{
  "arch": "conformer",
  "model": "sound classifier",
  "dataset": "single English command words and digits, spoken by a formant synthesiser in many voices",
  "train_examples": 78125,
  "time_shift_ms": 50,
  "n_mels": 64,
  "hop_length": 160,
  "input": "mfcc",
  "spec_augment": true,
  "win_length": 400,
  "targets": ["word"],
  "num_classes": 50,
  "norm": "layernorm",
  "hidden_act": "swiglu",
  "mlp_ratio": 3,
  "head_dim": 16,
  "fused_qkv": true,
  "qk_norm": false,
  "inner_norm": false,
  "drop_path": 0.05,
  "subsampling": 2,
  "layers": 12,
  "width": 160,
  "positions": "relative_bias",
  "kernel_size": 15,
  "loss": "cross_entropy",
  "init": "trunc_normal_002",
  "residual_init": "none",
  "optimizer": "adam_atan2",
  "learning_rate": 0.0019,
  "beta1": 0.9,
  "beta2": 0.99,
  "max_grad_norm": 1.0,
  "max_steps": 6100,
  "batch_size": 128,
  "epochs": 10.0,
  "lr_schedule": "cosine",
  "final_lr_fraction": 0,
  "warmup_steps": 1220,
  "weight_decay": 0.0
}
Rows from block 6 of a small sound classifier, named by matrix and row number. Rows with one number belong to one neuron. Each number is 128 + 32 x the weight over its row's rms, rounded and kept within 0 to 255. All counts start at 0. Numbers have three digits each.
After each neuron's rows are labels from the 100 clips, of 14976, where the neuron reaches its largest size: "lies over" is the class under the peak. Only what is clearly more common there than usual is listed. The data: single English command words and digits, spoken by a formant synthesiser in many voices. In brackets: how many of the 100.
# gate: first MLP gate (model.blocks.6.ff1.gate.weight, 480x160), inputs 0-159
# fc1: first MLP up (model.blocks.6.ff1.fc1.weight, 480x160), inputs 0-159
# fc2: first MLP down (model.blocks.6.ff1.fc2.weight, 160x480, transposed), outputs 0-159

gate.169:158138084111183078171136121109091119117147176094071156122067061143111096130132118134163158136140100162148099139133061135125140136131143183117091118143114133153171075103143173101102082198104104124179154179149112111204126133139142161112158094064146160176162082116126109116140137110147112085152183116138114107166161142163174115154161115146113085133120152151099152102099138122052119144110143142136137087069067122150118150135125135089155152065155150114048114143076115179164122110228152
fc1.169:111127091106107132179192091142135154113137098110158135121080144146113143130065139110106150087124134088164102132106084187159098144145156152105097133077144180138084033146130144124097102136149114103086122171168066116156156176142143133096166140131113145130156129173128088145163151164138170086136158089117197155128091104125119113168126091203037130158168132140157118084087103139138142168087134110144091150103076111164127120076146143118104056109174156140065152197109137135132059083109146
fc2.169:104110133137114167142123102148129103093167164150101119096153106102116134139134148077182117144098133146104163164100145133107156174147140175176123095131143162052172139143159136141122104193118151143140081178155100152151149099077084076097156156116149131166121070105153132168117103165139112119110177171177147165139161060156136103113167054161137177104148088116088114111094079049163097193135131075154106085165063095159114061182141134123108069112099166156182138166090109145117139118111141
lies over: /ʒ/ (71)

gate.350:098134130125118117184147126127077185150136162139118121147068107153088077113126093140141084126162145095130130105150078128088147156156132140144126197108089084141186113166146097132165141118138114077078119145076082137097127147134165175117099091104175110124096063155088065164160130148080037131147116093162103133147116169234150084128117149107133049122122104122153126150122165149167139182109065112132162132160165091154085120179133126156144114188128142184113085144139151073135129103165127
fc1.350:111125084139140187119117112144170166103067107118061154147146095101139172164115091126153168101155167123125147147093156151103103135151141143198128120124153082138132099143172117100163159135102116152090073169135139129129111087122067105168142145146161118131111147149137119153184112174223121082176172148109061124161138098150174142100150109171050061138154119107103101097051117112094111094117154035147135123147170098154103111143159172101164147152084153158155200132119127170159146115124168
fc2.350:077061183138134112082140152070156104134195173143153069142077147151184077090101124076080083154120150162103136126123117092147185142132107088122084107119096162134087153137102116166131175115084139096086131093146119066165132181176143165142083153107102107094158178087109154134098110125124106162097169135190118112132177148096164136137132160090137101147098141116117111159085172188102066109097072148167140156172162075096117134128159106130164155111143106120159165103152170146139080075128160
lies over: /p/ (57); /d/ (31)

gate.205:155139133173140117166162121136124109100112126102123113143105060066084135110130110187137155114114114114185141104168122130140114079135193133140149134142112090085129078146139125100156136195107120113185120097113164073170113103150086111126199139087163086182121090159054127116126116150145091135125138127162091146112144109184136141155158075110168132150090093143152058135157145149104175171220181143091150067091091160120112197171104123163165154132056118118181125112117093085097164121129099
fc1.205:100099124148146079097160148113091154062126108114125090111146136095113170090186139130151100109171112164135140149145122107102126079060149118094127114104147117121137149162197084118165151121050129074092083166091095082102134129111173118145190133091170124104097067124164165118066150178125119139117120086066110142167085138139146124198136120093101147148131173101107084164117130125169116193104101168129128162127155116179137148179112151163142117128098103119084162188130135030171090180129135
fc2.205:128062166146120073167133151162151134120197112149133165131122097116132087212076076125082145119128176123089104085159103143109140123112131142137138162113104179130154102147065125099070154039154128154113217141103116161089127180199181195124178116118091108143120134143095151105109107110124093120090124130116106077136175133117158123136090169162158134117091094150139137122144123141185108193125135106099072157202113144055131117138103146096109144153141131173114092115093118128083161151169143
lies over: /t/ (58); /s/ (28)

gate.156:183129114152144118135076146170073128120141092108139152090140116097114093108119133128170168108170108075119149153109160180139136165064098140159068087190134110088136127108139160148112118105140138209114106114113187145132129126175095096048115102157130194106108179134120108156146098165094135122187115154132164147081130145121174150094136068128149104157092108162109128084131184094045078110125138061151156108112145085085165078109164137125132118086154125087095145113126195171120076097125078
fc1.156:109146112143075114126183108083106108122137146147084126120172152134170116115117103108156067137122116166157110140144112146143117185133154128087176130125091132097147069112111085120182087114135092092079098117156109075129134123095130128197114213052181067182147124191189134121101122074124101084063134096129055115175169111155114133155134107145130189118137115168131162172139088144186131160122137178125075064154169170107149168164148147095119148170132095113171122140086100131144149124148140
fc2.156:115100118156172134086106129112075111123072119107086123132172119126150094100157101133167118112114094101115131107090133154166117171107130117104183151134084126122141072144146151156148076128143123128121112120183127096142181156142063134187122168122128146176129141190180173172130146121157115122132137168132039085142101178135068106112174112131102094091103073102105081109085161091099154071112104090134177100092151181087081205204102086122179193120131134130137178098160112105149114115082136
lies over: /p/ (93)

gate.46:127076117152145203122085230159159132088096146115105153099180117098155113147137122113135158099095137172121126043175083166116164179084152131101150086107142119165109115116125093095170107122184089167107090124136113147161101113126150158161102187128130149106156141103141166128114168102110123160159134202105112109099135120138108165111143139121168130139144158146036061144169125115133096120119123156115105137109165128103161148104086134142050130145117080061096076045081151162137112170142164
fc1.46:189060134139075152155106120159147124202134183160105158123158115187135033196145166155157152121117124144088143131147102167109097142136154127130161113114103111167128159124146135145112164173200210112143113163090152099173081176154133122095147103143067129095187168089138094157126192082133109153139110129098172126138160138198085160102141207128150155117124123106130157099172129109091154069175156143150130108064141139103178127094112156135102108130171121165097139104114132134149147135094120
fc2.46:141167131139174098118105161147155156153042093102089096113108135090092145109130158115142163165147152136150138095122131140135147124143193113142105109140192105086111124150096152128167191174091078113082155165134089161119137122134150121093142117087024138124097051126092120076131092179070156123118133113107146120131191136153159118187066113131129120151139141112058126127100099138158076159090106112074158159158172137130147150128105128172205131157106076149053164097122145101091108111176156
lies over: /p/ (91)

gate.84:185130103142157139165112111122209088110132110140094116160134120099135152149094156182171125147096157144117165068059113142154208131171210122151147135131148139151103136105129173094139117155090096110080130168166193110125160161114156148115170128133130126167184153132096203115153174110197193139067124125124136120118128186085139145108085128172148137077135148127102141128114136142110120090171175107078088156193157128095147120142092168150147154085166164084106110088122139187110127135174077
fc1.84:191105110141136067176132142135117167146126142130156160140130107109095117181152122095075116114160160111144130147159184090155071135119097183181139085110123113087162111112095126108052088134123219122171138123129134179131084108107095087134133095088150132138108147099104036106107129160088116135129121063142107090088102127182122135173057157150130140089188091146134143126139120115134154169157150134131108124078055186149146115174152097061092077116099112126127074149122137080147133126195111
fc2.84:163169084088151097095120092154046148199100171146163127115115133099113145102151137156124157158144089079118165176066148113095099129173149087107087108137154135158117117104160088126130078155119166154115085109108152054182167086148116101119125131136180141105175111136172060203125146131112134112150150109106125156141080143148079107210081117114064102127126161114142102164109135113108126139069170134117150116127096114146107127087081161097124071199124086103154140151079167128180135077117093
lies over: /t/ (79)

gate.343:106120154126073130121184100100105126173171098105142177152172135138161086136136073122153136140139089114169152141158130146147144121159141137179066105160147134094158064111157177145075109097164166091121140150118192081176147136189089157140081181167133099130081175137134079142152183116121141124083122123136068103138125174126144115082112137174113043130115111140223076175141169131046093115118132154175146100107119142130105094182159109119128155098146117157194153141131121131109175109104104
fc1.343:144141118146155143145114096160111058109116156125157121122134169157144150090098153167121110096133149061135154153135164111086139142104116146154114184127176127090158152087167063155128113125125177119103056160113117137115055096116190074081110101104167155147153116149061154134100123206160114063135148124169127167173140128130156101168150042113090091081139137120169177150164117155169136136116140169163133143097113124175092129147097158151096150096132081133105155215136131084168091121124055
fc2.343:185054115130175125095127122140121137091138114193104113124160137101122052065159105138110153089127134097124192129086130135115098095120202095158203105171085143115130137187089139119172156134120131162138110077137080150101130136130151065149135154114102187184123184123119136209145092134095127144130211133095076102116141119148091138108109129134095139082179136129056080085111103064179115151156172116105118105129095181146124120108094094130128102150150098105177113091096112156139139128084124
lies over: /p/ (39)

gate.241:144079096127112200193080079113143141092143091074152069116099144110125135215104046161126145119124113167106101139126191116147079147146197120169167080102100132098098124095135168118137129178115119089164144118137143070098147139131113101091147125069119150195153159169130106164138171129157147113160108115152111109166165164176101154104112097119118156101149120085158117089179185102124109109101160141083152059133056148081107105160124181154083126124114125112101096072129139108089153108126143
fc1.241:133101119134134130097108122136130116184166162155156109088109126118199145056145142139163142108147154090128116174116155091148105126117107095141152153166064065110094190106079091119110096118102155073186148126118217129027111133101140147179160186075105129116123115115156107132097138074125120156151142164154128116090111169110108111124062168095094130124072182131109079148174094124136114145167130187175163143166159107094163142150175091134121169136079082131113088065114137122171148141147148
fc2.241:090146131159165161102081100132155158156094165146081115109156134103150130138146139123075085116089137139092066091085146098127142089198110100137165108143161090172118150152149130169119125062103115153124102121146087110089167104108137071116071139086148101123149156105166156179108121077171137140164095153076124126119126141138138139109070197157174082148153188095063070135124147126091132108111091154104140148149127140128054143129115145119178167115164147092161189081153155188197132123056168
lies over: /ʒ/ (39); /ʃ/ (32)

gate.320:145099114124171114188150106153172133081103087145201100144013130119018197126097089156127123116135134113157110106152093128171057116165150110085123160118149144133115105151106178147196105123147087104128148088146079150182137126154077104069143067152159161136119125183125063131142075179144146074117131090146118118132129119133122111105102101144150115141142086090125130159142126149146097121121132105076133079136113115127118094144108107117091091083129159173162115116158144184091129056131125
fc1.320:158124141121167135145075212148039062060120084079123080198110088072074117138187100133083125107137141148173164125125171060140076119088135150102106090132120087162186107128110137085120085165089152115157136144089100160124112115158166143057115079139156131150152105105170138164151122155084129094113163116087195118110175123144122114143139153179160082147123119119076145101131178113139115167114168129098165101137063142143158149147091158136089131121099145151087132140130139158113176129116107
fc2.320:140185108157188107191152125161128160130106106114103134173143093090123169120201132154142157111110158103135167099082083194154083109145124092159156111102171086085113119105122139128107122185087112136157125133082132126159132105060086105122160187136130128101109113129140129088134178203104184169199138148179149117115138069101096105101131168126145133132113079088170125135103059131127096114096097121139123158139108148140113150096077158136138150082091165098189113206098081098123149117173055
lies over: /ʒ/ (48)

gate.271:168128144119113081109142165128085132103194112134141122133083084143099153148103164110131190143167192113117086189134125089119120112127132120163158119102144135140171142127125131122102222146146120136103169187116156132146124135172175121135144173150128148141121114155061116137121172156148104161136046087173147236115121134122120093113080105155151068166183099094152114110174138182132118131089120092193156156143079140186150126174112168127110120126093124136097144135134105107058099128223152
fc1.271:154096139145099094097161110139123125079125122121106095121088138084080116127136103110110144199150200142163069134090159123135146096151114171147157064179116120081144110170129184149106175085101171127074084112147145163113076127183161167116115151135147104112113141075187134150152086166089137136129111096130101139180134138072125103129118057147162159146112105113145104138204134173106094120150086163151143137129084131098135056188096124137146164088099167139160200098153048137102136094144081
fc2.271:156099170169169125138162196105148140085096115124090128092133105037099133108088095131169063165120186118137121069055135182118129160161099170156121120124127136124099093189110186064136151118074119151145131090124137168182158145142137136142124121113097126149169159142112149046109092184166142130138151161163090089128138107086041084118143105136092126127135145145121119123121087141127100186136171141116126095165142135078140085156104155138197146067091120154160090102138171143127094093142086
lies over: /p/ (52); /t/ (33)

gate.238:126143123077145145171147065122097123103220091154175160125069080081101112180124110141139135083152219170141106119139079123108105053136212109119105054118153177156156118113153132070113141124142113127132057161120119126121096159130124049141146108091078142132098170128197102199124150155164148181142140066113124140106105109155152143165091120153063164131151111107115141169131146136133138133070126161155112140112099122187089118128150097167120121111172107123104152126159119145125114121096153
fc1.238:141120093126133138122106124129133123090084129128106112068123129116141128146150086128108114139128126070174184140138159126148114109140120146138148063180125136113142129139162154130156113182150159152150103150170145114159127118147129128119162125055091103166133199121110088143117102129138151101110161070163062058079128100139090111191117107137110127106179066115152125090190128104165143147188136206097114145224133132119127129168199120155064192065127105141065136100216146160152119167153136
fc2.238:146142153160117110176112154134141150105158127137099129117158116159156079194090110086111108139115194139065111128132154067153110161084084134230100109135149125092103151129096102144079142077092160161059138097046115111107107142213148151131102147236125117159144094142130192115129075153098101084117147113141074147190161181155109128138124122109089089087096141138103145099119097134151138186111135139146108138122144156121130088104113171128115112121127117123157113126086073061081136160122146
lies over: /t/ (27)

gate.276:149082133073173152117070113119160110070114078107070188121191156087152118107188113154163114099135129149075179126139124149152074132102099129200095082118149171101064106170131122133173121108118124131075120132103166079146116105117133096061155118173150134116078164128134154162185059174112186116163087123101108108109129158129144133141130093128153157162113160146103084136118125079066115166119115132108147171135121137096177121103137119130115099101176076110074213142109134167158142127151069
fc1.276:133147154130161107133143151130123158114111126136052155105162116152105107175065068087106085114092121137135100100144144167154061168129065092162115100099108112145105120164135143135167160129152121160111157134107125139202127107137134075180123113096090109166137151127056141131136101112160139092174138058099079066094143100143103137131123134200152162118223134148053114100102064133146087120124093150120141133132109118086150148110165156109201135160149102129144166109167119101052106194128179
fc2.276:084107118149159128104080199093072181098142127140122152158177123147113126127107132036080169060101114159106175139170127114138141100099082136120129066110183145097091092149146182092122161135113175137125109164122145154132087158112186108173209148065146147122091105126102158140112141183155121106110166125108081091137117153143132143162120230121138158092103149147070154097123108135085135116167165160110166189098080140146099140158129156145060134112120154086166132160127134139149101149168154
lies over: /t/ (34)